Rows from expert 9 of block 3 of the text encoder, named by matrix and row number. Rows with one number belong to one neuron. Each number is 500 + 50 x the weight over its row's rms, rounded and kept within 0 to 999. All counts start at 0. Numbers have three digits each. After the name is the row's rms in percent of the matrix's.
# up: expert up (text_encoder.blocks.3.mlp.up, 16x64x256), inputs 192-255
# down: expert down (text_encoder.blocks.3.mlp.down, 16x256x64, transposed), outputs 192-255
up.1 091:522562478500469470559447508542451433526503526475560534443483446479538536542462512425492477485456426483567498457482484526473626431400517457467527475421523517378545453547523473384543567493584473
up.2 102:384554590463486472545515568499518483526457521528465421517512620537474530535420461518535453534503427568448525470507504542511431500418504497528401550521454524508496559523540525521503452458494472
up.3 130:467526501546455432561540545450437483439487529422532463414539397449497551460452533515486441501532562523511611419461452537439515433502472552526493459533545518431516513443558419459539455425462519
up.4 071:389493512534520476493427586535498487537545507511477523498420481533503492607578493535445517460358521436435475548609417478577395548504453530418477529558457547452477476584524555427517583520478488
up.5 101:554450477474483444517506504562509507505427499546490640373525496470452556498420508609517505487560586467479504377596467471466381431446429508509435465436534496545539558461515532515573519495519474
up.6 093:409509564482512398533487525537489448455440516467480517526399515507559539577439536482478490674515459485460565503490501470516479493450536489554505472517500514554522536463573493525524445477525505
up.7 081:435511539494496398571523500455490403497467493548535434544449497492440504647530435517491495520427437590480484490518504561615493493408475469490509478507520573547471490454547465553565467502549469
up.8 096:498512538506512413544571511437529414433493539486532494526552486565593553536449593413442411455506590550480546457413560429455496484509437519552473425575549496460521546532549478480526496484480480
up.9 080:360485459505441476543533448504489479530507375579493548477475461512379534575471522524450455534565455564440517469493477484504546542449487437450505594469471596583453500499530519547540507546507529
up.10 121:596499506506541509438481561572572459450432528496454463492495576575465413501450513528644559559478542433530311459432485522490504575502501543543362489511516462563556452430570421506600594502546458
up.11 083:485446587510537465451449491543526497495504548497490491508470392507430531546468536539482558687477493442562478490392398491630491454521471539492408505655450503470566472493487403575544456476468451
up.12 084:449513577431537424393467538532525485452513479505432557506425418489355517573476494560421496582465480501474494526481466531564528519431547590503439484544463535529611549553510410530536463513472520
up.13 077:527455485531492438496486549467550524520491491552444537534364486429511484521459434460478580530401488478477458488530453462659473493528496540496457503547413501532502506594499435510473478508446448
up.14 073:430460555536440481549582461458463517533505500468461528508390532510564463575359535451454514556425556409553449464494479515605444547482537533536432487541453577518415445489510539515568458475559579
up.15 093:497536484512410426547589511545462482527554489489418556482423458501343432531503437538481427514475424434500527422499448516581470504372518461429463463466459537589483453581489464440600498509565556
up.16 076:415495498461469466522514512514415426486522446458513562412454521509487579594448450511467444594457451533520463444469360541458488513476510494492446459431483564511451420507538517561542510577554403
up.17 093:473505560495388444485500487499530439480495495595512554510400493482440505554457559499456527593505403534488514481488520447579495529520493490551538497534549603552501520478487518434579495465460514
up.18 153:530429420586494453528465488472539555523523488471604483497467434480523465524570487444517501401466490475515579587476434467503554479522503563581586478465434510464466501584454497481547620535451471
up.19 073:486577605504449502555518595505505566488398455579437564388398587516529420465499411526477468482478417503477446556549509571521445441466600551448466489479512543530372493594475461451482454489552509
up.20 088:548591578530399472526510579458602560418526486565475365571399558446449478521514464614467398462388507469530484432496492513468434524468563403452576539494471543479495528531561456454568505533555502
up.21 086:472493548416487474548518504483457482536503460535490477546500501558369486567471576543438442571483502568539471497500401575477571531547515555506513545527561561506484462417515451542459521487479495
up.22 086:425529450458515445534487541565444491496414512518490526464538475467388499557537461557494516440547412520485517450470441450528449510498507478511526409471465598449519462520511490553504526471491453
up.23 110:475451517510519453436473514481509481564482566492512577501461547534430490519503422572528553537403424478544424525436376642569467476432486556463428463521496465542475475566563463572532440511472458
up.24 089:425528598522557381543478445455531495482524520480459447511436496484491515592507528547436393580521458558481575514522482551517480485456506416509544446543450628469457483463544484488453477458507444
up.25 116:457554503493475519563542518535473583466485467502484405408522551485357421535431473609426391454447484458428438446517544517499464465443507412443536577504485527512529457488521455481477460459589526
up.26 136:484453402510536476541444490476486477604498497517608462496475461571547512492551470482498469498447439464587529635549441518497518522468508459520572423432515537457486440622503532492538590498424441
up.27 112:516496442480461486468520466570476606479507417630472572532460432532516499495470513483488556562468395463404451500558469469508475561490511393379513560507423482539498417487518568476505559568494466
up.28 155:530498480384473575501465539495514484484482493500468490479518555562404403468418509583568486507565464442569330470477483546445562511500499440512492483502524501489414468499474491546485545477465502
up.29 100:457441555553465343426448560504525370505501529446465487568476475494516565587454492526528529586562456555505537465454427500548524449521548498566411474499500606505508465485507561527570505445543503
up.30 129:527549516501506478569502529596419608520492477501463619470463509488479573542385507509514529540426491481553494387510470556452430458498476455582450522506483483520518534462476523494446530551505462
up.31 071:422531529494498476573518551508515435467522474541455543512469551544489553535507550421523419558494453562543424542509482546546441548454545439470443501510493521519575498525472540473426480477491369
up.32 083:561576505469555444548559468514460566472592466421496482536522524470533499523538455526493491486499482504436560497516435486497477463499567483501499539473528565451598519451550560459448503527447527
up.33 120:477520532500499506466497429455620461590488485440558442597503447510501509551493464461512493527488556563428523561434502463640394455578463543505506504551528516459468592499516522456532487414486465
up.34 105:510532535531570452492504504362506513503462517508525372570471574464499502543573470484530385583437509500438536542501474540617438392485491491570547454494459522462491532574441483544536490470525472
up.35 118:589529487525444508543530494535504581467461478554498671450368443461524601503469509490469538574466495486483530452564536416554414526383499363475497553499478424575537518502562510442518504525530494
up.36 136:504481515487557475397468492505464525506546537461554568475555462490522501490545520415507552397477457443427549602547501479556491472514448544465566466526405452591496408575492486554544598527499466
up.37 103:496573591502493488521489510519558567510550459475486435647443479489572478486504491434448448523476569511471566498495592407506508519449558407621515538542460597528525575545526491443508520498482558
up.38 085:412509621489476414496540509489475327552464500470502399504526470437531611589419657471482442515556530576527538473517447528512505518524517549544483477497470638482487577486534510486482526459435506
up.39 115:458564481542415514434456565464475588473460414546423561550471482476549519493466418473452513514455461541437556540439527469603537483472451469447518584441384547633480444526507535421545554472515620
up.40 105:386530571505518420508537503473545450483505495502437452502527555439424555525458590501495478540531482533476548441438440553546467439532489569515401495523462562517424487461508479554501472422515565
up.41 073:499573554492434437544527544526591480494445496553467525510385470433441533587495507477517502613470550534501476459537411512451496565451563485475384573558529562475540570600525486466543495470472498
up.42 083:394483555521461505560434512458549431455469497485476444603466510549502503629482529586481476529468494502424528464521531451574446468535539500565496501564400564563525542508496422599522481459523510
up.43 084:393495520500516502543612471487522466499498529531443628497407475486472456585474475500511494580498376497529511488546420566532516417441593577476362469497478590423515528474476456463496494476463491
up.44 131:518429482526463482644494548491490470485501424522585566533461465527372400520516504581521488359496402510511534479578469461408529530551545462488596448434463509513477553546485511438608562488440460
up.45 074:582489556505496525528590507475527492522460482613441601518502475550438582488513459487464469522437420479586477458455411458581479573494520572469560554437403530532473545485548508551439516446437498
up.46 071:582537528419490531430444484446475408452495490475505536480497481447455403513460520610555522462466498526575352447524496507483497446529493449489412501558480559528551470482472521587503549548441539
up.47 092:519507559478520462510519529488566520579419464441476535577437466492395489553419480487419433421550423518473583474498493534517465517478515527558496460477335578541485534514549507504544485467420440
up.48 109:474412491579510444430413485459513497548484501490563532501443417514519540554464526519510535524519538489533528597552510526526572435502482532500447503460492541479524533572501611437490554505421486
up.49 130:483588466595480414495523449422492471473490595469542418480531473497496511545487545455521473493423499466524532496428529515536561448478546456464500537539450551502549421500506454461562539356585496
up.50 068:522545564528442455552476509476516424454511526564459487503446491501504572590567542523513453523433489539453465557466450473550507500460527314537557516504566547508482513613551464445427503491492483
up.51 086:519516476507502341505527548581474499456526523436521501467473512467379488600544419578487378572420479537549478462512380511458481452437547491513462489565536533458466467568452461529511523373577478
up.52 103:511453459591519479487520529366541456422506542515548560445512509504450470505593529538560553425460468386468455608544498502491401431499465592488480491575421478494575521480544470611549459541488407
up.53 089:477576577483437433614524493477502585461459455552427557485460541524399473579446528595394437528520472563533509480529550440538437511470493462461564501445466598503457523496502479465558466493546536
up.54 087:499573545458422478556607518496534484462536406504458588422499583505376466556489530565419469555482363499462397500534412573480452557483554385458539590523421549522520573518593532429439464528490492
up.55 066:520525577472601491552572502482568561491483516491400574480499525530499495604478507525408489530448496584506431470518542492517477535534582511467506416558481576533444525475521515473449452486528565
up.56 103:470551579472518453459556532482543452488439511456514490583510549467533541551440536471464480491539582569434455399479535463571458494566538527553443521543499504531516544506476485520437487469429490
up.57 086:522455507563466394569557468494526497492503491509551573449454470535455496611511583466451451526445514526471548487489534490464511583462533458510472567575485625508496526505536579488515475480534490
up.58 090:520486516475559369570478522524564488503535548500549466470486475558449463478533541513529452506430419453533531607560442473556470540457518372527525534570468523427509475545465575540545505506481452
up.59 122:422528573573508436527494552425511407550458556500491453512421556469494524575455456502476478567445495556486512513487481503637441503473529510491487537594504598517495511429521463535579474389490477
up.60 087:458530479556506461553521529554449371514512523475527512446523546503478589551444507521473499590575448558473534433488503494532438501519489443472512426531382510489438613456520503511413382451471485
up.61 104:539491566489500561550467543511501533441473530494547551452365587548370503477509481491499478495410516494538436495516490495512379519413444547521534424450496447471562538502542409502500482550507391
up.62 141:570469449522510483477438469477479493580556507495579574489470466486508525525544523510513591429515510433527542606445538447574544570561461621498552459526394494589529480557468548572561584546442560
up.63 074:451559509556577383477507558459553432488484484570532384489418476556387520506421544543545402646476453521557469453488547528551547467448428591510476458507452513425496481577536534514488471501519494
down.1 095:517439529516416509516556469437554445545475457475587521527528609453459425524693418464501502478459426457539486557492478530552507454510466470488591438569550440517528520539499444532466548482443483
down.2 095:591565461482520497559439469412593422453563533428485465517423534548463556467514447461429537388392503510430578443513507546527591581477555468483574479455506522525495566487552467433491467542505568
down.3 123:480517510499532462471483413482503455538431548471499436381526542512522437575498458420501440584528496502399496555508488561457550408531439488453394500521509535468448550512617445463422455477477500
down.4 087:446494546483554477505501520440448491557491403562543515520548429485413490573441561453569481530440501513490488512547541622530474405418451462617550534525500481443453497426495604481548499529524540
down.5 098:505530485428527504369436535464454558526507485453457535442531606476485471421495512421523574552477478537589530514416484470459525526419511510478524464429479528443523539571542512493435512470578501
down.6 099:553500455426495427471477528660462602526455536546502533562404461549494492456411476594448526508594491483484557404459541493524564556468504505600525475527555473500503543472439623540571441491603492
down.7 089:554504579515511548420598438495470475453508462526500554530582441479504603498446475564433445560484505422534544517515514480458462483485487520532481548457559534510469529528499477502517571441445575
down.8 112:499503618509522557504489443483570473566515578494469459488408590449504525493530486481487440433524383541455504575594459514476467510531477507554456547447554505563505517513566482453527439560431470
down.9 093:480427571536572438577474439517470440522580449584530472542480413484522559485514446573498514560468557437542379460485525454557526464457500525620515524511551434480555480471367481498493458496453452
down.10 116:502480466594476495534514510589464547471537568551519501403449503466480513401501451455472485482472449504511469448561577440474456385501485553530544479539482431578512524578405519542482394542493544
down.11 097:625526521490483528574545495620544585446474478538478587477533437482454505535463477588610435519492536419443528496547462399516496518525530486616538457448510580503467463438547515416527470441462505
down.12 092:549551541465514518488451490489516500413525525592544512526506547477446516558456522511526526432461560568532496448500590506435531619501512433579528529549461564478493469460466447442547590554457498
down.13 083:513587572460588527406424569528466541512505471554403633456497606555513548497607507508493443540472476566472393515452505507469478513573421405414461457419629464456478515543515475492534498513361549
down.14 088:553616567565502449511462527438539498546479476577545477501555514599504515508475474460442448542520450503424457504505561412534471522504446483501436579491478542488486437482462543450414511541513545
down.15 106:451401404447508476522450465495493587490477472617470460502532459535497356555370508405483486409551535464449458456452505487492494461548519519459457523440520554517450529536524543486501455545525476
down.16 087:590477553498465490389536472474408537498477466528534500539505426520437406523436542527397409365550544493618585509469502491488451526505525477472496515504414538536503537566633529451472560512440499
down.17 099:543502567501510574490492451425430527436516395543438596508466479480417589522511474513540528461462510426498440405546508448456471487504474437546540464538513509484447542446431542491469476454531539
down.18 122:608551471561518397481481456477462508554538446465552491558489523466423509555432504524484414412415520528488489496473505471536551416502550487488547487367524544463504459544481489428584556445530529
down.19 092:557422513480517528474457450539540471549523532524536472511516532497495533533557490428425539517436524517481480508502541409430491549538493573471582507508478443530472392465519459461488443502511562
down.20 092:540497507473618513462561467532516377508510449580437471479490497559365517439430458534431486553520472515438489440543473375523527586533350447495487417504457463512471454536582570543472468481507514
down.21 089:399532427467506457507498434505527514538523549507512456466434577491537435482419550591539463446486438544598481591457455468484505475499475483564508488469411595503504480414456494479489429440531499
down.22 096:558547507552548548487545511472461549507527544578392567538491527544428515528451529484524597567521495486631531419567543544484539513527395466527444506515532399524526445517500498558525381517540482
down.23 102:586461509586497501495487519554531518477541485540485497494455493493408475482532448477467427414548445525499495459465475437524549539520446453496500514493566510522379486510512459433588486487537485
down.24 098:568540525468521510482437503511453509489524475470476560479558463538481576414492437561492598494556415521528505419548536395578485517503445614414429471513545514430486568505441531542528486422497502
down.25 102:494416561559497503529407429493559516514564545530502543443469513527497506521450582581655526479560636489529539444547508448483487550480487530544510532602492524572544499509570523477511636449421502
down.26 115:522582520446532413513611519589446453486481513503585491433468633542416549534437388479600456433533390558448477483481403513439534540515537440505554539492556527532347444564446497461517494548456451
down.27 120:418603526446485486417513515491572455485481545407504448552462586495614481475555513436528545503596432461535480588529512550482527511484514473537524541535495566547533524510529503586489631582606534
down.28 144:481492427463463558523460538540527582494431496564493491435416505489524426351513421552492540466533456502468508419463462429475382531490597518529479583483480516551488455427486572520476459472502522
down.29 093:463479527471484477556613508446508441463462469645426520469507507499467512383587456506423533503463486439564509527530519475496457430476585424601553487448512470497469374555499556519523453485521488
down.30 114:422548468463500532427525487433497398464440550512478477496536586480616503334612512408417483502511488553490477527500478560456432480479497520438553541521482415475477577524459550497401545532486603
down.31 087:546534523501463487461383369517561523499520508490497430538570516491518483561520499430530449552546546501581534566586587452525487581507490521495509551529535497587442592533450458469526491463510566
down.32 085:403524473455464478461367445462586544475393533494523457485490513564574422457484481440436545461577482559497550523398575511512502593531508445525485430520504497464432479516442576561493450417468441
down.33 103:527503496487527464451489458512507453581521595408521531493496461524510479436534460474538511525439552495565512633429520528517555547594546542481512501519430508465460426654470551489531494520449459
down.34 107:466588536546534545507539463566533479550524489490455499557501462462567441494351487449499470500519496535447404530430478461461473526498507572516472462500560502577472514537614467583504467451603512
down.35 119:432529521462565562468482499473564478473440579423573468505591584468546480434544470501428511483430404575487468503510482521442592567566515551466529516487495482510454559574451501510548513514543554
down.36 118:581449465488465499504521520433469504496545420447569494444443524484496441493573463513433561418548500477471456538458508421497463525535500471474521480512455537477478529483377486522553522471479488
down.37 112:452486520519525516533473482463454482504468406517474510534560399490523465565400616406532500459546434581563523545498525485420487500483489472453479462461553694592465511500568584447498426451491465
down.38 091:472429488488478442541523473392566508451433488433411452478486558560406523461607458449461469525431519596487534486527552546587494523467511511563466457586505500576553583482554442507516514530543478
down.39 099:528501484554523547413582528422498532480491522542497455569532591437478492529558538458563454479521601515534476485501569518453499555504533572448503432588566468506551481475446532553499607448566409
down.40 097:504427464515438487523470436429455446447529595489497471451604527452481414439502387494486466504453527499431534473480466428531599515513523499521534521518568507538477403557542448468472505515625510
down.41 087:554563567496481520510560540454465517432545510504458531460489508502517430497471500511513500432469436565475517485460519538525608545499500534531475511527605530401515449429469542485526521479491466
down.42 091:451516468485572488459443535526490653419522426501452467527532576479501508568520563434554462438488415563399467512591533533470561548532552481502515549518494587507438516514523467477538525456356498
down.43 094:547499600531387478477389459409535588452525437536475574569501471445507504582410549449487536413468535457548504368495487468500493527553428520603616454516493565490599506509499565570494526513519476
down.44 108:591480562538453496509477486514495561576471487465567552476468607507406386571493502459496409437478468439513463526524571518356444527456462564484409482579456578447520429426606488459559573502466419
down.45 098:511514658442521419463501446547492383555514532625474510609471549497496470489378425525458467551448495482527508538475472495617414538492522461546494596506579477420538506499512494556465445533488592
down.46 087:413557474529459445484538499476456522542510434468463468402545540588502431436540470535545547503535467488376485520529486495429439402551458550516444504432508513488434409488505499464464394586471485
down.47 102:534521483578502523544538493580466483539498600574594534475573521628586488527523517347538600470485469408506484543502479527467576577535421503528463473457534506508454585503511605537497505436460534
down.48 104:531480447462437525492539529578463498390595428447516530477518448579409560526573517528606500518510538475579515468507556534435492464488521461528481493443495595485557452564584523438639531541554445
down.49 109:536497494502621469553425427541490404489465436543408394458476518420373461591520450466615512534479624452504502520457515566481480425418468462511461511575443511451495508579507524524472554449447521
down.50 088:489544539486602535490436595491569498598551529593464515604425531551463474555492482539496553538548554437534530429471553496576395549482452511451448490498473489498539484446526500507548463552437568
down.51 095:497530479482575521527507601526513531507515569547431583474538592494449567492463491436504457486508622566423470633450491475488521522457503449541462534558514476521390496456529529463546485463488521
down.52 115:647442420542464460612478508521536529475620444522455528453492519464580469408559482515440561423461575458562507466496498429479480505467488509561527437506439470512448427450437483425500503504527498
down.53 089:502444505430558580444500621551415461424513514520438508478484493505601525514435562420498471599507567520528561397507517576527486500558538523593583465495591553479473488514501494501535454436453425
down.54 091:432456601485477467522515499497571460485465397508447492520483504529555499571384633533490530520500584516532477509487497557444462489520494530535486455475535534538485561463554528555558550540489538
down.55 094:576462511433462469425479489557480513465507484476489553487502509498468497393460515547477442578507460512554475449491487460517486587455476532554476469486528433565469449516635533445614441451513547
down.56 094:539541528458546474474538557559532493442375549499470470453442498478471449546524417522532413452457441477594435542482437389521439464546523526471551463468482413537502534444494572440472575539501511
down.57 095:509519544595554548419429591452474539490477541451521554542529389591446484534505501462471528484539503385483485583553533457559554557476433465510438558522527482475493532549497491591540450525556535
down.58 093:578518493498589451565629510372426446490528540408515576541568502618549432515361493437443522512518549489499577489535520468497532507413461546554487498493454592537533475571482533591549510511466493
down.59 094:529471545490464465443475427454514537506403489548472516511555479507555476429552485592539536486588514546467482551410494489544483587529541564510566435525544480531462482465540501496480453507520563
down.60 096:379438416477440449469539416591511513546481443492443462582539493470456476472458581535571502397536532458513465551458510450507591565478474551460373588493510468506542427508438521460524456462483503
down.61 091:554484507533497504460450477523527449515483539566492501488503530442571543398595471495490444427501435591427515439430519592480464471503498527474471530417576495466436504493445567460421468545474512
down.62 109:558488487477510532460384499588479527436536422403506473451476527519546552521519506512445454487546478565486569493483554489459492592531552563539523462488387594461532457557491478480495594562459489
down.63 093:472417502405544554551607591442462548500438539447465460485469544487527459509597549461515529552518591559496422471566473520506457470546496532583544538472513531508512495520424331396530546484555517